{
  "model": "image VAE",
  "dataset": "rendered dice on a table",
  "train_examples": 72500,
  "image_size": 64,
  "crop_scale_min": 1,
  "horizontal_flip": true,
  "bottleneck": "kl",
  "downsampling_factor": 8,
  "encoder_arch": "caformer",
  "encoder_norm": "layernorm",
  "encoder_norm_position": "pre",
  "encoder_activation": "relu",
  "encoder_mlp_ratio": 6,
  "encoder_head_dim": 48,
  "encoder_fused_qkv": false,
  "encoder_qk_norm": false,
  "encoder_parallel_block": false,
  "encoder_inner_norm": false,
  "encoder_patch_size": [4, 4],
  "encoder_conv_stem": false,
  "encoder_depths": [5, 5],
  "encoder_widths": [64, 128],
  "encoder_kernel_size": 7,
  "loss": "l1",
  "latent_channels": 32,
  "decoder_norm": "batchnorm",
  "decoder_activation": "silu",
  "decoder_widths": [32, 64, 128, 128],
  "decoder_blocks_per_level": 1,
  "decoder_block": "basic",
  "decoder_attention": false,
  "decoder_upsampling": "nearest_conv",
  "kl_weight": 0.1,
  "init": "orthogonal",
  "residual_init": "none",
  "optimizer": "soap",
  "beta2": 0.99,
  "learning_rate": 0.0046,
  "beta1": 0.9,
  "shampoo_beta": 0.99,
  "eps": 1e-08,
  "precondition_frequency": 32,
  "max_precond_dim": 512,
  "one_sided": false,
  "adamw_lr_other_params": 0.0011,
  "max_grad_norm": 1.0,
  "max_steps": 6300,
  "batch_size": 128,
  "epochs": 11.1,
  "lr_schedule": "wsd",
  "decay_fraction": 0.4,
  "final_lr_fraction": 0.1,
  "warmup_steps": 180,
  "weight_decay": 0.1,
  "adamw_weight_decay_other_params": 0.05
}
Rows from block 8 of the encoder, named by matrix and row number. Rows with one number belong to one attention dimension. Each number is 128 + 32 x the weight over its row's rms, rounded and kept within 0 to 255. All counts start at 0. After the name is the row's rms in percent of the matrix's.
# q: attention query (encoder.blocks.8.attn.q.weight, 96x128), inputs 0-127
# k: attention key (encoder.blocks.8.attn.k.weight, 96x128), inputs 0-127
q.34 088 [125 143 177 127  60 134  75 163 146 164 104 104  74  78 159  77 111  98 104 131 142 147  97 173 145 155  97 141 100 135 106 145 112 110 131 162 138 190 125 152 142 151 108 179  79 123 161 139 109 142  97  92  58 117  88 115 142 146 177 144 132 137 160 161 195 127 205  95 132 123  83 109 100  88 182 167 121 155  91 132 105 165 130 121 120  62 137 145 100  81 141 132 153 171 127 106 160  80 145 124 126  90 153 160 129 107 139 124  93 218 111  84 167  69 113 137 157 174  86  85 138 114 127 102 147 146 136 173]
q.35 094 [134 126 147 118 163  94 122 125 170 152 106 148 202 104 109 105  95 123 125 153 100 143 120 111  79 134 112 149 101 168 157 114 114 136 137 113 143  44 201 126 147 151  98  94 146 115 147 115 106 136 173 129 170 108 111 180  98  55 103 145 123 118 147 116  83 155 140 179 206 101 104  91 122 182 146  58 117 105 104 204 148 148 125 158 162 103 129 164 147 212 133 113 179 109 106 161 114 168 111 112 164 166 131 108 122 126 156 116 163  61 163 108 136 129  99 138 147 104 131 120 169 100 186 151 134 204 133 160]
q.36 088 [ 54 152  76  81 129 129  84 125 115 122 156 105 139 138 116 147 125 147  84 143  99 156 147  98 127 114 118 150 207 133 127 106 119 118 130  45 132  85 122 120 132 113  84 165 112 148  90  91  85 198 146 121 119 105 121 174 175 148 135  90 143 112 154 176 107 173  83 127 134 175 124 128 142 108 120 142  59 103 181 133  67 124  95  98  94 134 177 129 121 155  81 138 151 114 108  81 113  93 120  83 204 126 110  91 110 153 117 188 159 179 121 137 146 113 123 115 170 156 176 183 134 106  81 140  70 146 185 117]
q.37 091 [ 96 150 122 124 155 121 142 128 146 102 171 105 195 151 104  82 147 110 167 157 113 151  89  94 143 167 182 144 138 151 162 160 138  74 116  70 131 106 152 169 109 119 158  90 176 115 130 100 159 107 121 218  58 114 133 106 130 155  60 136 190 110 109 135 108  98 140 162 134 111 114  99 120 107  90 137 123 111 173 167 190 143 169 125 145 156 131 107 120 187 114 183 130 111 139  92  23 123 176 147  99 108 176 149 134 165 131 123 116  71 131 182  82 134 112 195 108 115 122 121 142 114 105 127 117 118 145  77]
q.38 085 [135 131 143 144 140 209  69 161 145 138 133 152  58 195 101 130 110 150 104 129 166  90 164 161 115 130 135  77 201 160 107  80 135 140  90 139 152 146 188 128 107  79 135  37 114  76  92 139 164 126 113 128 116 122 105 144 130 107 115 177 118 188 147 101 131  80 109 149 125 131 139 101 157 135 128 108 139  94 176 129 161 156 164 128 119 108 128  95  95 103 129 126 128 142  92 158 134  90 111  59 188 114 153 136  71 136 157 134 103 161 119 161 132 174 154 106 138  67 111 129 104 209 148 153 176 112  94  78]
q.39 084 [198 167 153 170 154 126 108 104 117 124 183 144 141 156 156 116 135 100 114 171 152 139 168 137 136 141  83 133 132 140 120 164 112  80  68  36  98  72 196  97 104 138 131 186 172 138 105 137  91 127 128 106 133 124 102 145 114 135 146 110 117 145 106 204 157 138 112 146 109 130 157  89 194 101  90 145 150 144 140  89 110  84 113 103 128  89 122 133 166 111  87 140 127  95 171 147 196 193 160 125  90 205  89 119 120 161 115 138 123 129  97 102 155 125  70 114 111 174 132 201  75 114 118 144 168 103 133 138]
q.40 091 [154 118 117 102 111 108 147 101 124 100 140 108  66 126 155 113 181 117 140 149 184 103 135 103 129 124 176  66 152 145 106 112 137 134 131 188 149 161  72 108 132 104 112  95 106  88 197  99 135 162 119 163 102 165 135  88 126  97 146  87 167 139  93 110 127 104 147 123 158  98 191 160  90 114 111 171  61 134  88 130 160 104  93 207 120 212 129 129 179 110 144 135 142 177 119  82 119 108  75 112  90  99 107 147 124  89 150  88  99  84 124  97 142 139 113 127  72 132  73 125 142 232 123  99 119 121 133 152]
q.41 081 [183 132  77 183 178 149 139 150 138 122  65 167 126 187  71 129 150 170 156  87 107 109 146 109 119  98 147 151 164 143 152 124 146 145 110 138 160 100 153 140 125  93 152  91 171 178 113 186  92 140 146 113 180 146  68 154  98 151  57 156 152  94 132  94 111 131  92 158 133 135  85  69 132 174 154 118 189 179 157 179 113 135  78  79  88 100 102 166 156 157 131  85 110 168  71 140 147 166 134 123 123 154 121 145 119 209 135 137 120 152 120 144  80 142 145 103 119  77 118  98  94  82 111 114 119  96 135 138]
q.42 080 [146 151 117 136 108 119 187  97  99 105 138  90 110  87 178 210 149 124  98  98 142 120  97 104 130 100 189 122 139 171 141  94 105 137 107 163  74 195  82  87  79 139  71 154  59 132 130  86 179 103 168 176 122 163  97  94 122 123 161 132  83 139 105 100 103  98 131 110 122 110 151 159 105 100 116 188 148 134 104 157 119 103 149 174 110 173  89 128 146 103 186 113 183 116 172 116 123 107 127 198  93 102 140  90 152  37 139  89 105 131 159 124 122 129 141 142 125 136 103  84 198 144 115 145 135 115 138 128]
q.43 088 [ 73 108  92 146  97 150 159 145 124 157 108 142  86 125  68 152 168 110 140  85 150 131 141 122 195 116  83 141 156 171  91  94 119  92 123 108  98 147 206 170  60 125 102 157 125  96  95  89 135 147 123 133 178 140 118 129 154 148 169 152 123 157 145 166  67 121  98 134 121 174 157 129 152 119 109 101 116 104 107  31 109 207 142 127 102 111 124  91  90 103 163 112 130  84 112 123 191 100  99  85 100 162 150  99 105 108 134  96 138 117  74 139 147 111 181  87 175 133 121 125 199 110 178 141 140  87 166 147]
q.44 082 [ 95 158 178 167 116 158 132 110 168  71 157 101 179 108 100 104 173 111 183 117  96  63 132 114 125 155 213  60 140  86 131 126  71 124 167 168 119 117 135 177 167 196  89 130 108 114 132 138 115 111 152 126 112 141 139 146 156 166 152 123  99 105 184  73 126  70 135 157  90 140 103 124  93 169 141 147 101 133 148 123  78 140 173  76 149 180  96 169 136 147 152 139 101 150 164 104 126 128 181 165 126 131 117 136 170  99 118  98 140  75 111 128  87  64 102 117 188 132  98 136 150  86 114 160 141 185 130 111]
q.45 081 [115 139 145  91 151 141 181 154 139  95 121  79 162 123 171 151 169 136 148 110 137  87 115 143 114 102  92 128 115 154 146  79 122 118  66 153 149 163 161 137 107 187  66 141  62 144 114  85  69 106 129 114 133  91 129 129 107 106 144 132  81  92 123 209 163 126 176 148 136  88 123  60 147  99 125 155 124 176 130  91 190 125 110 181 136  94 169  58 100 168 129  86 129 123  95 139 189 215 141  55 131 154  81 165 149  86 145 127 122 111 135 129 124 169 141 117 147 126 147 145 146  95 101 168 138 100 108 104]
q.46 086 [158 161  97 131  98 112 127  80 141 155  75 164 115 102 110 126 115 139 122 137 117 128 158 116  98 107 137 133 133 115  80 115 186 133 105  61 136 118 151 137 188 174  90 130 106 154 105 220 127  94 129 123 167 172 153 157 130 139  99  83 116  86  94 143  99 132 107 171 122 181 142 134 120  88  94 151 124 145 161  86 136 132  66 106 160 103  73 145 198 125 170 171 170  56 143 176 170 152 140 127  89 133 137  93 101 197 116 174 149 127 125 107 182 127  97 161 131 129 136 198  83 155  59 159 123 153 103 127]
q.47 099 [140 148  59 125 121 230 104 158 122 146 158  68 134 136 134 182 134 119 138 158 118 150  76 137 101  88 136 133 169 143 119  92 156 145 178 161 161 139 101 109 144  76 179 126 185 178 112 122 169 132 114 183 144 137 151 193 165 144 114  91  74  94 111 144 150 140  54 135 151 155 124 149 101  92 127 148  83 122  90 124  96 132 164 107 114  99 105 103 105 133  66 128 108 172  89  84 119 103 128 104 108 114 107 112  92  98  68 213 112 186 118 184 133 134 160 132 118 166 133 142 138 109 114 175 129 133 120  84]
q.48 118 [158  50 165  97 207 103 102 121 103 131 123 157  88 161  74 128 131 140 119  80  89  82 138 145 137  47 141 113 133 103 155  87  78 145 160 130 147 147 145 144 131 172 135 127  81 159 137 157 126 114 171 108 123  86 129 119  96  48 135 156  80 107 183  52 131 153 124  95 131 165 175 136 133 180 150 109  95 137 155 157  98  92 103  98 160 138 171 160  90 149 166 176 109 156  65 141 102 173 152 150 141 112 116 145 157 107 162  87 135  99 151 144 144 108 133 154  81 186  99  96 103 189 137 104 145 134 128 104]
q.49 119 [143 184 151 160 111 136 142 122 124 102 152  91 112 123 153 156 110 182  81 161 145 149 109 136 163  95  95 145 108 174 180 156 134  74 164 126 145 185  94 169 175 154 118 221  88 135 111 193 120 123  50 123 108 124 136 122 145 129 156 159 131 150 108 140 114 160 168  89 127 111 138 165 150  72 126 147 181 106 130  96  67 135 108  93  74 154 126 135  86  93 131 107 169 101 136 211 128 175 104 165 128  96 119  89  95 133 142 132 167 136 120 165  82 136 171  90 115 130 180  87 139 105 120  66 105  99  94  95]
q.50 115 [113 175 104 127 137 105 154 135 157 126 125 145 163 118 153  95 125  59 148  18  72  94 142 133  93 106 146 129 102  84 130 140 170 190 133 180 134 112 114 153  76 156 154 134  71  87 107  93 127 154 135 116 125 102  50 127 110  92 128  98 177 145 128 124 179  99 190 139 127 164 104 121 106  91 126 165 187 143 145 136 137 143 105 187 111 154 158 125 136 119 135 112 140 108 129 130 125 110 154  60 139 142 161 151 105  98 166 109 134 143 149 189  94 124  98 101 147 151 129 218  99 196  72 146 113 148 132  81]
q.51 113 [ 67 135 118  81 116  81 155 106 118 156 171 122 133 140 151 131 131 138 128 167 133  88 149  58 126  95 117 177 149 126 155 130  71 182 133 126 129 140 135 110 120 134 101 113  29 139 195  72  93 132 163 131 196 143 108 136 124 106 162 112 139 165  91 147 162 132  63 101  65  94 137 129 159  98 161 142 108 181 174 140 144 146  95  99 169 129 141 174 111 166  56 185 153 165 121 119  78  90 114 135  62 138 115 122 109 118 153 147 108 128 143 137 166  94 108 113  78 124 153  81  97 119 187 117 169 142 152 155]
q.52 137 [158 134 136 178  79  70 109 102 147  93 165 114 146 161 122 117 160 129 150  87 148 135 138 154 171 222 105 139  96 175 132 185 138 120 163 124 144  72  90 147 143 161 100 146 139 103 138 107  85 152 142 135 132  79 162 129  98 137 108  79 129 166 156 211  93 158 178 155 132  99  93 172 187 112 114 155 178 121 114  59 159 158 128 116 109 193  91 141 101 125 122 114 120 163 123 104 176 113 171 147 130 136 171 144 108 109 177 139  85 113  87 138 135  95 128 135 181 121  93 147 182 104  84 143  81 147  68 140]
q.53 102 [ 90 186 137 201  98  58 127 149 156 137 103  54 137 144 130 131 112 207  86 176 161  86 192 121 122 103 164 115 117 113 144  99 118 176 163 121 134 133 140 125 180 124 121 126 132 127 146 152  79 161  65 118 106 112 155  50 102 152  96  88 122 145 141 129 104 131 179 135 137 138 100 128 155 176  95  92 142 122 111 119 146 156 137 138  96 156 117  73  95 134  72  94 108 125 124 118 158 138 118 167 112 143 179 130  90 116 113 135 142 140 172 115 100 169 180 133 120 188 129  92 139  42  89 183  81 136  80 129]
q.54 111 [104 106  99  89 163 115 124 173 126 125 104 110 145 130 103 132 156 126 120 128 159  66 120  74  92 120 114  94 120 167 155 114 179 118 117 131 198  90 193 149  88 164 122 119 120 149 131  98 163 136 197 151 112 120  85 148  86 146 116 132  60 117  91 136 139  67 132 147 157  84 183 162 120  63 123 171 137 113 169 137 127 130 139  52 137 199 156 151 119 173 186 152 124  90 117 129 202 127 157  72  92 135 124 132 130  85 154 134 134  82  90 148 123 134 102 130 115 121 129 156 144  79 122 180 184 162  66 103]
q.55 113 [165 116 170 181 126 187 109 125 105 104 101 135 130 121 136 122 139 194 126 127 160 112  84  61  90 149 123 114 145  71 161 129 177 125 119  97 179  94 186 155 137  86 219 168 105 160  80 125 145 122 117 137  44 130 109 153 123 126 121  74  53  93 175 131  95  88  96  75 155 155 150 130 129 118 156 175 101 133  96 103 124  59  69 147 132  95 149 135 145 159 164 155 162 120  88 150 116 151 131 104 133 126 134 103  97 179 162  84 107 140 140 136 121 135 125 183  88 163 166 132 156 100 136 131 162 132 165 161]
q.56 128 [ 66 181  75 151 118  99 178 162 167 108 118 103  87  99 176 155 123 127 108 137 117 159 137 146 109 183  81 131 112 137 113 175 142 129 113 139 107 115 143 157 137  97 114 196 107 101 190 129 128 125 123 139 186 126 171  94  84 112 134 135  74 161  86 165 116 168 190 122 122 181 118 113 162  98 122  50 134 123 136 132 116 147 143 168 111 108  77 125 127  63 160 135 141 123 149 144 140 147 178 183 122  79 151 127  87  91 126 116 105 141 165 174  74 160 180 127 166 109 120 159 186  99 143 163  94 109  83  58]
q.57 121 [151 139 131 128 183 139 196  75 169 124  94 159  88 163 141 132 140 115 122 113 132 146 138  98 118 107  64 134 140 191 176 185 119 182 127  98 143 121 119 137  84 144  97 109  91  73 192  69 150 144 138 123 143 103  95 176  68  92 122  97 131 132  91 112 132  98 157 172  97  90 125  82 135 158 118 102 137 132 150 155 165 168 160 176  71  80 111  32 145 164 137 131  97 117 104 135 150 134  95 195 133 130 184 157  83  91 160 126 136 101 153 171  67 144 141 137 118 128 114 129 145  87 145 139  77 121 117 154]
q.58 116 [127  90 117  96 152 162 127 159 190 132  65 153 125 118 131 108  96 112 166 106 116 142 103 136  86 205 104 166 121 128 118 100 127 135 106 127 193 103 143 124  98 124 128 137 164 166 140 128 132  93 180 108 119 148 116 106 120 121 118 145  87  70 105 115 156 136 120  97 135 151 185 118 255 104 130 116 148  62 114 167 188 104  73 128 105 108 109  90 169 133 183 179 128 179 104 127 146 156 118  63 130 114 134 174 129 148 141  64 108 191 139 122 126 128 114 121 145 127 113  81 105 155 134 152 124 115 132 135]
q.59 107 [132 143 129 125 190  95  41 147  68 144 112 149  96 185 132 113 133 128  87 148 124 153 130 169 154  66 183 163 122 133 122 133 237 177 112 102 103 160 107 127 118 118 144 101 129 139 142 144 154 141 100 159  86 128  88 115 142 138 118 127 141 128 125 103 132  60  87 107 130 169  94 132 150 166  67 171 118 143 135 169 179 151 138 137 148  78 110 147 119 108 144 151 132 185  82  88 161 127  90  96 150 115 127 185 136 188 155 174 160  86  86 116 131 142  99 143 113 177 122 190  58 152  90 152 134 120 152 122]
k.34 091 [ 92 146 137  71  92  93  88 120 181 116 128 165 114 154 174  47 131 103  73 137  76 113 136 141 111 142 123 171 158 135 164  64 163  86 138  67 137 172 112 138 103 153 148 165  67  75 146 114  83 115 139  66 119 134 113 112 186  82 122 124 125 157 161 124  99 159 158 133  97 110 107 108 151 135 183 119  65 139 157 158  95 155 123 105 144 161 142 157 176  94 128 106 153 132 106 112 132  88 110 164 161 149 104 147 172 118 115 131  92 178 132  98 190  97 180 139 167  84  88 155 155 128  84 147 162 115 157  69]
k.35 087 [154 129 192 111  91 125 125 142 146  89 130 135 131  98 134 143 110 175 177  89 145 167 106 165 137 132  79 174 107  75 160  90 159  79  55 166 104 143 110 120 142 158 118 105 193 118 126 155 156 158 141  84 131 138 104 172 106  75 119 160 131 149  98 157 111 161 124 160  79 130 149  96  68  97 122 100  97 152 122 113  84 140  58 138 131  65 130 139 104 152 125 139 166 117 171 157 105 111 110 140 137 123 104 118 175 165 223  78 117 123 177  96 144 177  91 147 129 155  88 101  66  91 119 113 154 107 125 197]
k.36 093 [ 79 179  86 124  49 154 154 111 174 100 113 156 117 148 131 115 144 231 135 104 144  52 150  99  67 144 122  89 113 136 134 129 153 101 126  94 124  94  89 146  98 100 158 130  89 138 125 127 128 184 141 130 132 102 102 180 138 138  89 108 150 100 154 147 123 125 135 198 118 152 106 151 125 116  99 168 150 156 153 142 123 105 148 115 153 142 160 112 143 194 108  72 160 119 113  87 169 120 184 124 140  41  84 132  97  84 132 200 178 153 126 165  96  81 115  88 118 134 140 115  94 105 119 137 168  72 118 104]
k.37 089 [138 130 126  86  93 182 175 116  98 195  51 113 174 145  98 119 175 137 100 183 138 162  69  76 134 112 164 141 105 127 173 179 132  69 119 147 155 117  71  82 126 119 118  43 132 142  97 176 101 159 122 145 166 124 111 188 110 122 146 125 108 125 104 112 129 143 130 181  64  99 140 186 123 115 151 141 109 170 137 146 145 106 128 121 107  99 177 111  67 134  80 183 161  88  72  69 135 116 103 133 112 143  66 159 147 147 102 121 133 139 146 110 108 124 157 136 104 171 129  80 150 136 150 163 149  91 144 135]
k.38 093 [ 94 177 112  73 136 122  75 106 155 165 121 145 107 133  79 132 128 122 111 104 125 113 146 144 186 143 137 121 139 127 134 130 110  96 111 120 137 149  65 110 125 131 177 169  85  99 144 161 102 187 139 196  98  53 134 103 148 162  87 127 128 157 187 115 127  88 102  50  98 174 114 129 136 107 128  32 156 174 113 128 165 126 189  90 112 134 156 120 153  76 123 152 170 132 113 101 125 141 116  61 170 192 124 123 157 112 170 105 116 141 135 125 151 177 163 129 186  78  85  84 126 130 119 173 116 147 135 171]
k.39 088 [126  91 121 156 107 100 184 191 115 140 104 141  95  94 131 206  79 101 132 110 135 151 102  93 116 132 157 102  75  97  85 200 129 139 163 137 144 110 133 115 183 139  77 201 119 129 111 148 106 139  76 147  88 165 134 135 105 127 147 140 174  77 119 143 175 113 129  68 114 171 115 134  76 120 162 161  96 155 105 153 123  58 159 159 123  96 127  99 105 150 163 114 107 105 158 134 118  45  97 106  99 124 125 113 142  68 139 133 133 136  71 138 138 150 148 172 130 106 209 127  99 137 119  97 156 139  80 195]
k.40 091 [ 86 108 134 147 128 113  82  76 132 132 204 169 110  91 108 191 180 109 120 142 162  56 144 152 116  95 126 182 123 141 143 137 104 156 111 139 106 155 106  75  82  66 130  41 121 102 107 137 116 108 133 190 152 107 113 104 188 103 139  73 170 108 149 150 127 183 190  95 139 168 133 132  96 170 136 107 132 120 123  66 172 114 136 140 119 190 149 109 142 120 116 137 143 157 162  57  91 124 124 177 103 156 124 150 135 198 102 122  94 145 143 131 136  96 157 107 140 157 136 145 120 109 159 149 142 170 136 195]
k.41 091 [180 113  93 147 131 172 137 144 167 117  78 123 154 137 118  79 162 178 159 129 125 140  79 138 153 131 173 127 118  99 107  80  97 119 161 159  91 173 114 179 131 143 173 151 109 151 135 151 159 113 125 172 138 127  61 111 153 151 115 187 112  92 125  72  84 116  79 165 157 160 114 171 108 169 106 137 142 158 112 167 102 136 103 113 142  72  96 144  96  86 105 150 177  74  65 125 138 153 149 119 134 119 124  93 165 133 135  74 147 140 131  58 183 128 205 127 170 191 122 101  95 172 125  76 105  71 126 107]
k.42 097 [112 148  28 127 142 123 121  91  98 154 147 137 162 147  75 161 193 132  94 119 130 119 128  44 131 105 134 135 154 119 199 155  82 143 158  85  83  67 119  88 113 112  96  85 128 105 110  97 134  80 123 130  93  80 137 144 141  85  97 116 141 150 111 122 130 187 144 192 157  74 120 144 120 155 151 180 194  62 106 109 150 117 143 110 138 184 111 103 158 152 156 154  86 167 150 162  99 172 174 154  92 127  86 140 108 149  92 162 106 112 164 104 129  92 125  79  92 151 117 135 140 129 163 132  93 164 151 128]
k.43 096 [140 152 178 110 134  85 159 173 150 154  90 142 109  83 152 159  90  22 160 140 169 176 121 155 103  99  81 135 141 167 133  96 175 138 137 130 129 116 183 155 124  70  94 198  81 153 147 105 136 117 157 126  87 104 114 109 161 124 108 116 145 155 194 105 115 137  45  96 150 150 178 139 130 106 120  87  85 106  93 136 103 174 144 144 137 159 169 139 136 156 160 152  97 123 156 121 121 131  74  66  79 104 141 120 100 104 117  98 106  84 145 141 133 170 144 107 128  71 122 168 126  94  82 170 189 102 118 128]
k.44 090 [184 161 109 114 107 105 168 113 118 121 112 143 187 138 115 174 152 123  85 174 153 145 144 134 123 116 114 144 164 152 130 147 159 103 102 168 108 103  97 125 114  87  97 138 139  80 215 170 124 156 135  79 150 110 125 143 127 122 108 142  78  99 203  71 151 128 125 140  72  97  75 101 145 111 114 144 150 140 131  98 175 132 136  49 180 149 100  68 118 182 129 187 135 175 144 100 178 114 168 171 116 133 111 141 146 142 104 108 135 115 195  59 206  96 114 134 176 110 101 186 110 136 138 120 109 143 113 102]
k.45 078 [101 163 112 164 132 175 138 109 149 146  76 143 151 144 149 104 190  86 131  54 130 106 171 149 117 120 105 167 103  98 161 131 121 130 137 115 142  88 166 145 147 172 115 182 111 194 148  94  90 122 140 191  61 144  75 117  64  54 138 128  95 105 145 137 143 124 117 112 134 134 119 140 112 118 128 128 144 184 123 111  85 161 122 160 146 132 145  70 146 140 195 126  90 148  98 149 154 113 166 124 101 126  42 118 140  83 143 156  19  76 143 133  97 106 137 108 137 126 129 148 110  54 120 162 134 141 163 143]
k.46 087 [138 101 145 168 110 122  66 135 128 194 146 119 116 115 111 196 118 150 118  85 107 153 151 123  60 117 157 114  96 104 104 136 186 139 145 105 109 122 177 159 182  95 104  88 115 124 128 127 109 116 146  41 106 133 129 137 123 170 106 106 184 135  98 112 174 143 140 111 152 187  95 150  85 105 125 163 143 163  84  60 114 127 140  84 186  95 106 109 188 110  96 126 171 100 130 172 154 121 107  84  94 125 166 153 121 193 130 168 131 159  89 146 189  53  95 148 119 135 185 138 100 178 146 133 119 135 107 101]
k.47 097 [172 130  33 127 104 180 107 129 172 157 124 159 177 123 165 104 157 184 109 166 130  81 112 154  97 139 166 119 201 138 151  64 158 113 113  91 110  72  85 162 119  98 195 157 119 146 175 148 120 128 102 134 152 125 113 171 154 110  99 101  87  56 106 130 177 127  79 118 160 138  83 205 113 126  99 162 160 107 146 106 133 114 142 134 124 127 163 106  95 138 149 141 178 163 110  86 123 123 116 131 112 109  88 154 105 125  58 174 161 131 107 115 139 113 136 144 125 143 108  96 166 142 121 135  98 184 113  50]
k.48 110 [167 108 138  82 199 123 113 113 146 109 161 119 127 185 155 146 137 148 117  98  74 107 142 110 143  99 131 109 132  93 152 136 115 118 141 172 133 153 148 136 136 163 177  96 131 114 147 112  88 114 171  77 133 131 141 131 108  70 126 125  88  75 176  96  84 159  84  89  95 119 137 139  79 156 172 107  82 139 141 143 103  78 100 142 136 128 106 190 108 146 169 194 103 164  47  72 122 150  74 127 144  72  83 140 146 146 155  65 177 109 158 173 152 105 165 147  96 168 154 115 125 175 152 106  95 139 204 128]
k.49 105 [142 153 179 135 116 119 144 128 115 119 142  30  93 162 138 108  87 150  93 187 114 195 132 104 121  95 116  74 123 171 165 118 143 127 131 135 132  87 142 141 161 154 150 162 155 129 144 169 124 180 117 111 105 135 107 146 155 118 148 141 136 182 171  91  96  89 155 138 171 102 123 143 165  83 152 117 192 135 141 148 150 152 198 160 114 159  88 108 147 150 186 133  78  93 125 141 104 200 105 161 135 152 134  97  79 111  94 203 118 131 123 148 100 139 209 116 117 133 102  56 127  70 123 129 179  92 104 108]
k.50 120 [142 126 113  73 161 141 129 143 138 128 167 113  97 123 146 104 143 135 163  71  72 119 121 113 133 105 145 131 159 124 155 176 130  87 164 155 136  89  76 169  92 135 123 160  85 131 153  32 152 157 155 235 167  77 103  98  92 105 104  94 152 103 117  98 116 142 182 142 110 133 132 135  99 124 112 146 146 128 119  97 160 103  97 114 142 190 125 107 179 121 152 154 125 133 141 178 123 138 134  65 156 100 163 162 103 103 129 138  99 102 131 174 172  22 105  76 126 160  78 186 156 163 111 151 145 122 148 113]
k.51 110 [ 60 102 101 121 131  89 165 147 119 111 136 167 148 170 137 139 155 120  80 153 140 124  83  92 159 110 134 113  91 113 153 168  61 163 108 156 101 123 163 130 115 161  76 141  81 101 111 124 117 107 189 148 153 113 156 149 166 127 109 140 161 141  74 185 166 162  96 114 108  87 150 152 150  55 166  97  80 176 149 110 136 111  78 121 131  99 166 117  85 140  61 193 138 162 102 130 141  74 151  84 115 195 111  84 143 138 178 142 123 108 163  92 133 131 129 124  89  68 193 103 105 167 177 113 128 138 157 133]
k.52 127 [119 149 149 155  87  72 156 134 179 152 210  71  91 169 177 133 156 126 128 124 126 102 194 111 184 163 130  88 147 137 178 111 140 131 135  89 165 102  78 166 168 107 131 183  94 130 104  92 110  87 123 157 141 114 139 130 106  99 106  43 112 145 159 174 121 141 155 113 151 112  75 137 197  99  80  99 154 109 113  93 161 133 117 148  74 135 133  86 184 145 104  94 157 128 183 124 163 167 143 174 154  83 161 132 147 103 139 180 111 121 116 160 116  79 159 111 151 124  92 124 183 146  97 124 102 102 152 109]
k.53 112 [159 151 159 127  81  89 191 150 158 145 139 100 135 155 166  67 136 179  68 189 133  90 143 141 160  59 119 105 195 147 175 151 102 109 145 106 144 153 127 114 130 111 104 161 117 177 135 101 128 128 127 166 164 130 160  94  94 153  66  60 174 147 113 159 154 134 162 114  99 123 138 165 162 132  71 135 146 120  97  98 168 158 153 118 134 123 132 127 160 118 115 161 114  63 111 171 146 132 187 136 128 139 189 109  88 103  91 113 108 163  82 158 211 145 108  75 140 170  79  87 110  89 116 124  97 127 104 107]
k.54 113 [129 109 111 123 132 155 152 149 143 151 121 101 152 144 102 117 135 149 118 128 147 139 117  91 149 113 102  74 147 152 115 104 135 115  92 118 138  98 109 127 117 147  94 152  87 161 153 112 177  84 132 152 122 129 128 156  79 176 142 177  62 160 131 144 140 115 120 165 156 131 130  69 119 100  83 201 150 106 172 111 147 135 111  73 146 130 151  99  94 163 209 213 124 117 138  96 184 129 220  66 101 126 159 189 141  80 105 128  99  67 139 167 129 122 119 136  80 190 143 112 146 113  78 122 215 157 108 116]
k.55 122 [160 118 146 126 112 182 146 105  75 127  97 172 140 114 120 116 111 130 116  93 171 150 116  82 105 101 132 166 128  61 158 134 153 154 173 155 207  80 186 126 159 138 118 109 169 112 124 169 132 143 127 133  99 145 111 138 113  89 162 176 106  81 126 122 111  77 109 105 121 121 138 121  92  53 158  99  88 127  82  81  69  76 120 124 128 107 139 125 127 113 136 129 142  95  71 125  97  74  86  68 158 170 132  99 146 157 190 111 124 107 129  80 167 121 133 199  90 155 196 160 129 150  90 131  85 168  74 115]
k.56 103 [106 140 109 149  73 112 175 188 133 127 129  98  89 152 106 110 131 139 124  79 153  98 114 132 139 183  97  96 110 148  97 139 108 123  97  58 142 129 109 146 136 112  94 215 105 117 176 104 148 150 135 101 164  84 135 105  93 104  71 132  74 220 100 157 193 129 184 146 131 159 137 118 151 104 129 148 147 154  78 165 108 162 144 120 155 124 103 130 153 112 214 115 115  96 176 182 153 137 195 167 141  93  85 162 120 131 106 115  69 106 172 128 135 130 153 101 138 131 113 151 160 125 121 119 122  65 153  71]
k.57 108 [120 143 125 110 137 144 153 142 158 120 125 169 101 134 136 181 106 130  73  82 110  68 114 104 134  85 147 161 116 160 130 185 109 152  65 115 155 141 161 147 146 167 106 148 125 126 139 117 164 131 106 151 104 132 125 162  93 102 104  92  61 127  62 130 163 140 188 163 108  90 135 102 116 150 118 135 134 182  93  84 172 150 173 105 130 175  91  60 123 157 168 161 119 151  93 124 121 172 138 170 154 156 181 140 104  66 184 113  98  65 148 130 103 137 145 139  86 117 115 161 141  77 155  92  25 161 128 169]
k.58 108 [103 129  95  69 146 186 130 114 209 111  69 121 124  52 163  89  88 126 161  89 109 168 138 110 167 185  82 198 156 114 154  83 133  85 126 134 217 126 124 130 128 139 148 164 111 171 129 116  82  86 174 109 140 117 177 104  95  89 138 178 153 125 145 159  88 131 119 106 167 137 185 166 125 105 160 134 118  87 126 171 141  99  70  94 137  98  85 127 157 156 157 123  96 128 154 133 107 113 147 160 106 182  84 184 145 128 153  83 146 152 128 116 144 100 139 106 160 132 122 177 112 162  96 160 109 120 156 122]
k.59 095 [ 95 132 177 144 160 124 108 140  66 126 139 132 140 135 150 101 168 117  84 184 130 104  76 201 109 128 132 161 119 133 109 150 147 126 110 134 106 195 110 151  88  63 116 107 149 141 111  98 145 145  75 205  98 159 179 145 178 181 124 138  90 112 154 136 113 116 159  49  90 163 123 146 104 154  47 151 114 118 122 143 116 131 134 145 132 100 113  84 133 101  94 125 138 144  90 105 139  78 139 168 141 127 158  71 147 197 153  71 188 113 127 160  95 192 110 154 131 159  98 165 124 110  65 106  89 122 143 114]